{
  "dataset": "numbers of one to four digits printed on busy colour backdrops",
  "arch": "transformer_decoder",
  "parallel_block": false,
  "lr": 0.0018,
  "steps": 25100,
  "batch_size": 128
}
Rows from block 3 of a small autoregressive pixel model, named by matrix and row number. Rows with one number belong to one neuron. Each number is 128 + 24 x the weight over its row's rms, rounded and kept within 0 to 255. All counts start at 0.
Before each neuron's rows are labels from the 100 images, of 14976, where the neuron reaches its highest value: "responds to" is what is common among them. Only what is clearly more common there than usual is listed. The data: numbers of one to four digits printed on busy colour backdrops.
# fc1: MLP up (model.blocks.3.mlp.fc1.weight, 512x256), inputs 0-63
# fc2: MLP down (model.blocks.3.mlp.fc2.weight, 256x512, transposed), outputs 0-63

responds to: length: one; last digit: 9; first digit: 9
fc1.313 [117 121 136 162 174 130  99 128 135 111 115 104  84 120 136 169 133 169 117  93 153 108 129 186 140 138 147 129 121 111 128 124 131 127 176 116 133 131 112  70  89 159 121 114 123 153  95  99 125 102 118 116 112 142 170 122 115 125 128 144 138 167 162 107]
fc2.313 [119 142 137 120 138 132 102 124 157 136 104  95  77 100  83 146 142 159 133 135 154  99 139 108 152 113 141 136 109 141 136 176 148 106 125 111 118 135 120 118 118 146  96 147 138 137  84  99 127 134 105 127 130 128 127 123  97 150 130 131 185 129  94 115]

responds to: on a plate; length: one; first digit: 6; first digit: 0
fc1.484 [139 130 107 137 146 127  84 101 129 121 141 142 118  97 129  78 122 156 137 103 167 133 175 125 115 135  73 153 197 143 149 144 151  98 125 154  90 127  74 135 123 138  96 118 130 125 146  95 104 150 103 140 133 148 128 134 109 164 166 142 129 116 152 124]
fc2.484 [132 166 145 112 164 116 113  94 150 103 111  47 122 154 146 112 108 133  88 124  85 121 165 115 128 139 126 105 162 182 156 111 137 136 127 110  81 146 104 136 133 129  89 122 163 125 121 165 149 146 135 153 122 166 178  80 147 145 143 157 151 146 102 101]

responds to: length: one; first digit: 5; pink ink
fc1.269 [ 74 134 143 107  75 126 149 121  96  86  95 161  98 130 136  60 125 146 103  89 168  96 140 110 108 152 126 147  91 139 141 176 140 132 156 127 125 135 121  87 119 106 126 155 111 107 102 131  84 127 110 120 106 108 170  96 145 158 113 140 149 175 126 126]
fc2.269 [129 197 120 129 138 101 169 126 118 136 133 129 152  96 126 101 163 161 126 172  99 151 105 161 145 125 105  92 125 139 110 108 113 180 133 148 144 143  90 121 120 119 173 164  69  94 176  98 137 134 152 137 146 148 119 115 129 138 160 129 129 113 156  95]

responds to: the digit 1
fc1.70 [101 147 138 121 136 143 108 102 154 130 136 108 151 141 146 166 103 159 139 110 140 138 133 134  87 155 118 146 133  75 137 114 132  90 148 127 121 107 120  78 132 131 177  72 135 153 131  94 136 131 108 141 137 128 148 157 157 194 167 138 110 109 112 121]
fc2.70 [119 165  89 132 143 123  98 154  96 100  94 117 130 116 134  87 162 125 145 125 123  96 138 128 171 134 117 146 136 147 126 124 141 148  85 155 122 115 137 166 118 117 147 164 139 119 108 145  71 143 126 137 147 128 132  99  88 134 123 144 132 158 123 134]

responds to: bold; pink ink
fc1.111 [119 163 126 108 121 157 126 117 155 102 126 151  65 137  93 147 111 171 167 113 116  95 120 134 152 115 163 122 125  73 102 105 128 102 146 174 117 140 145 119 167 135 145 153 103 181 144 116  94 138 121  82 134 112 139  86 131 151 133 133 129 109 138 159]
fc2.111 [108 199 132  99 110 150 155 117 140 126  93 135 135 151 116 132 152 147 130 104 106 142 166 152 113 158 155  88 103 168 154 174 120 162  87  88 138 148 165 106 166 156 113 120 146 101 144  91 155 124 166 123 151 116 160  94 143 104 128 109 117 165 108 136]

responds to: on a plate; length: four
fc1.187 [145 111  86 166 140 128  82  99 108 127 115 113 134 122 124 120 184 112 141 104 152 119 130 164 131 137 130  97 169 133 137 162 117  65 159 144  91 141 164  81 159 106  83 130 174 144 130 135 130 131 127 166  97 105 117 132 135 175 154 115 160 107 121 121]
fc2.187 [136 100 108 129 151 124 102 132  90  95  87 138 111 132 140 117 139 135 162 125 125 155 104 166  87 165 111  99 153 113 143 101 126  93 149 134 126 116 101  91 136 130 146 109 140 101 149 111 124 132 137 140 184  68 128 125 126 129 157 131 101 110 113 138]

responds to: the digit 1; last digit: 4; first digit: 1; last digit: 1
fc1.64 [117  98 107 105 142 119 133 138 106 107 130 128  80 100 111 115 128 138 144 171 158 101 110 143 104 185 109 150 153 144 155 134 182 137 110 110 133 139 142 132 150 158 108 122 139 118 116 152  94 138 119  94 117 119 140 146 153 123  99 146 172 141 119 103]
fc2.64 [164 111  83 166 118 128 135 121 120 123 104 150 146 104 130  88 127 132 152  96  80 136 127 128  93  79  94 133  96 173 115 111  60 181 158 165 115 187 115 121 111  75 177 117 115 107 137  96 174 128 132 121 130 149 135 136 136 116 117 122  89 105 126 157]

responds to: bold; on a plate; yellow ink; black ink
fc1.379 [134 136 120 130 116 145 136  84 143 108 109 158 115 142 139 101 144 182 105 116 115 123 107 131 148 142 113 114 149 120  76 114 112 113 130  99 115 123 111 105 138 160 156 175 142 139 104 133 132  95 138 164 144 122 148 145 114 179 106 113 125 117 162 104]
fc2.379 [126 113 148 102 159 128 144  92 105 109 128 106 145 176 168 119 156 118 120 145  87 130 101 154 128 154 164 136  71 105 106 136 125 150 124 118 155 152 105 127 112 135 125 111 111 118 122  87  99 128 108 123 113 106 138 122 130  91 107 135 149 121 161 130]

responds to: length: one; last digit: 3; first digit: 3; first digit: 8
fc1.329 [116 153 150 147 136 123  75 130 143 144 106  97 111 146 146  82 125 137 122 128 119 107 128 151 125  97 105 122 117  97 100  95  98  98 120 141 150 126 163 135 137 131 165 105 114 143 137 183 109 132 105 148  91 129  74 144  92 150 114 150 148 146 196 100]
fc2.329 [160  97 147  97 103 134 102 140 155 107 162 152 124  99  95 113 119 125 164 160 119 164 110 119 112  91 140 160  97 178 141 146 124 123 111 102 127 122 137 104 102 123 150 116 165 110 158 150 143 121 135 159 123 140 106 117 123  86 163 104 151 113  95 109]

responds to: on a plate
fc1.311 [116 142 101 157 148 127 154 116 141 119 136 119 130 137 108  97 109 132  89 141 128 131 111 139 116 121 145 136 135 170 146 137 107 108 189 123 131  86 125 116 152 155 102  87  94 144  89 108 132 112 106 137 135  87 125  86 106 147 173 147 186 156 150 128]
fc2.311 [108 150 123 120 122 142 142 140 119 145 134 104 144 119 119 106 103 137 119 145 154  82 100 161 146 144 107 122 189 127 123  92 124 141 165 140  99 124 143 134 122 142 117 158 132  81  91  83 108 153 141 130 112 111 136  98 116 151 100 152 166  90 160 110]

responds to: length: one; yellow ink; white ink
fc1.50 [129 163 106 145 118 137 114 131  83  81 138 124 118 115  96 153 128 148 136 134 135 100 138 152 132 116 105 127 178 137 126 126 156 132 150 165 138 129 111 114 130 151 132 137 132 167 105 123 100 145  71 103 137 126 122  67  98 151 106 166 125 104 133 108]
fc2.50 [ 88 147 128 139 128 118  99 117 116  98 102  94  90 110  92 121 166 139 114 140 135 100 156 134 162 116 128 141 125 148 120 153 157 122 142 135  88 122 129  99 149 158 109 159 149 131 101 111 127 150  72 105 112 130 142 122 123 165  86 142 179 143 129 120]

responds to: bold; length: one; the digit 2; first digit: 2
fc1.66 [117 132 147 123  96 115  83 103 107 114 133 160 101 136 153 160 120 196 151  98 136 113 116 118 158  78 100 104  88 154 107 125 185 191 122 118 153 155 153 131 144 103  89 161 142 138 146 129  96 127  92 148 152 135 179  71 102 123  96 168 163 129 114 148]
fc2.66 [137 117 138 153 128 154 143 161 150 102  77 125  89 116 139 126 124 123 143  93 131 145 115 159  89 166  93 120 149 131 132 126 125 141 152 176 106 108 133 120 149 155 135  94 141 108 121 126 151 118 135  90 161 149 109 115 151 129 145  82 128 121 126 140]

responds to: the digit 1; black ink; first digit: 1; last digit: 1
fc1.115 [141 111  93  98  78 138 130 140  74 140 130 123 152 105 120 171 148 132 120 132 162 141 144 132 142 152  71  96 171 131 169 137  80 125 131 109 111 177 135 119 104 126 133 127 147 156 157 154 100 117 142 123 137 128 128 122 120 155 136 132 125 116 152 124]
fc2.115 [113 159  97 136 119 134 125 121 104  90 126 146 109 132 115  91 160 131  84 131 100 124 118 148 132 124  97 107 150 155 141 132 121  85 139  84 175 141 166 114  91 105 132 143  82 114 129 116 109 143 115 103 120 153 146 150 102 156  82 181  99 136 169  93]

responds to: bold; length: two
fc1.446 [125 143 125 101 113 144 127 136  79 134 120 143  82 142 110 136 130 146 134 129 132 110 137 111 109  97 153 118 106 165 124 132 155 119 167 103 103 144 131  69 143 123 133 158 176 122 183  98 128 121 153 119 134  87 123 102 115 142 127 131 105 146 118 122]
fc2.446 [101 130 157 118 108 136 136 125 122 171  61 139 115  95 133 135 123 121  61 139 151  87 141 175 153 150 136 141 131 108 149 155 127 108 126 108 149  93 160 104 133 147 113 131 187 142 114 181 109 133 111 115 177 109 128 138 124 102 110  79 142 174 126 122]

responds to: length: one; first digit: 8; last digit: 8
fc1.354 [134 196 139 139 191 112 107 112 117 121 153 114 106 131 120 125 159 140 126 154 107  94 189 174 109 160 142 125 119 128 103 178 140 155 138 103 122 149 112  89 156 115 142 135 128 170 147 119 110 112 104 140  97 154 146  94 117 142  99 148 146 163 173 112]
fc2.354 [100 137 148 122 127 140  76 127 160 129 125  79  85  96  90 125 147 152 120 136 157 102 160  95 145 120 111 141 133 133 133 175 167  87 135  96 117 117 130 108 129 153  89 134 139 142  70 113 115 132  95 131 133 117 129 112  96 165 126 136 202 139 116 123]

responds to: length: one; the digit 2; last digit: 2; first digit: 2
fc1.218 [140 118 120 112 112 155 129  95 161 125 100 161 138 112 139 101 131 142 103 135 117 121 163 145 118 131 126 109 125 159 158 110 136 157 156 112 135 161  93  55 106  80 145 133 134 152 116 156 137 171  90 112 133 184 161  90 134 146 125 166 155 159 145  83]
fc2.218 [ 94 171 110 158 149 129 132 168 100 143  93 102 129 102 148 132  92 127  80 131 103 152 152 119 125 123 129  78 175  79 115 107 103 136 134 159  94 114  82 149 145  91 122  92  98 126 104 125 148 125 149 120 161 106 135 134 147 153 151 155  99  88 108 115]

responds to: on a plate; first digit: 4
fc1.158 [126 134 137  98 134  92 129 123 133  86 117 151 104 137 109  92 159 175 119 115 134 114 125 145 112 109 141 103 145 151 130 130 154 147 166 105 119 154 180 104 116 102 185 146 136 128 152 129  62 138 105 101 170 144 149 131  98 124 144 150 152 127 135 153]
fc2.158 [116 135 119 100 123 113 111 118 138 129 131  92  77  89  87 122 169 152 110 130 153 109 146 110 165 116 120 122 111 151 133 190 148 103 132 109  99 134 111 131 118 134 126 142 165 134  82  89 108 140  95 139 140 118 136 127  94 152 115 149 171 129 113 130]

responds to: on a plate; length: two
fc1.152 [146 132 113 132  83 110 163 103 147 142 123 103 159 121 114 128 144 192 169 127 117 110 185 129 166 144 159 122  97 161 134  68 104 141 158 139 122 100 126 102 110 129 109 150 127 141 100 165  85 139 148 145  87 144 133 133  76  95 117 131 126 121 135 134]
fc2.152 [ 96 110 154 102 110  88 119 154 158 169 104 132 117 167 125  94 141 126  60 182 103 178 122 120 152 151 118 146 149 109 135 156 156 124  74 113 158 104 111  83 158 148 126 129 101 162 124 184 109 112 136 106 139 102 126  95 161 147 151 119 127 102 126 140]

responds to: on a plate
fc1.454 [126 133 107 183 149 107 158  94 135  94 134 135 131 106 111 115 128 141 120 150  96 140 140 147  77 104 148 179 166 123 101 116 134 157 161 118  97 136 153 109 145 146 122 118 170  99  69 155 102 128 112  86 128 140 159 143 106 150 131 149 118 120 112 128]
fc2.454 [101 120 115  58  98 123 128 129 130 145 100 116 171 147 133 111 121 123 134 139  87 154  89 106 159 151 120  89  70 107 112 140 139 128 103 137 129 129 120 157  83 146 144 124  92 122 130 115 131 129 139 135 126 159 117 146  85 110 132 117 116  90 107 131]

responds to: the digit 1; last digit: 1
fc1.419 [157 137  82 123  92  83 158 128 128  73 103 101 162 108 102 147 155 107 144 122 155 113 149 134 125 135 150 124 152 107 142 180 133 102 117  98 112 136 141 101 121 171 196  68 161 127 130 174  99 107 127 135 129 150 156 111 121 116 151 143 112 141 109 136]
fc2.419 [162 155 150 143 116 165 170 113 143 106 141 118 114  86 134 117 111 140 131 144 138 119 136 115 133 129  94 126 131 130 115 101 162 130 144 126  74 137 141  79 120 132  79 154 129 129 141 189 117  96 131 121 113 185 133 135 178 149 106 125 160 122 140 127]

responds to: the digit 1; first digit: 1; length: two; last digit: 1
fc1.30 [ 84 147 163 113 128 146 150 163 126 105 150 118 106 122  91 104 137 137 123 143 150 143  73 110 162 151  99 109 125 120 108 144 160 117 153 134 143 169 113 111 108 177 156 127 133 112 159 149 134 128  82 101 123 128 153 113 131 116 173 176 174 104 127 152]
fc2.30 [149 128 152 127  82  90 106 131 134 143  98 151 112 123 158 119 146 101  70 160 133 148 142 136 124 120 140 136 101 154 134 119 134 158 108 101 176  77 117 122 129 111 129 141 125 133  97 137 128 133 142 169 102 121 103 126 129 147  73 114 132 154 176 100]

responds to: the digit 1; length: three; last digit: 1
fc1.74 [ 78 155 110  98 145 129 137 125 115 134 126 130 137 126 141 139 120 116 125 102 110 106 106 162 112 102 110  60 139  99 130 128 138  99 131 135  73 144 167 113 156 130 100 117 144 156 109 119 122 140 112 170 132 157 151 138 123 141 102 154 141 146  98 156]
fc2.74 [ 85 146 183 116 113 109 124 131 154 163 174  96 144 120 113 115  99 135  95 163 149 116 177 115 148 143  90 144  94 152 122 189 140  77 106 110 111 104 146 141 157 135  95 165  86 143 103 140 102 133 132 138 121 148 127  77  80 108  98 144 172 117 167 101]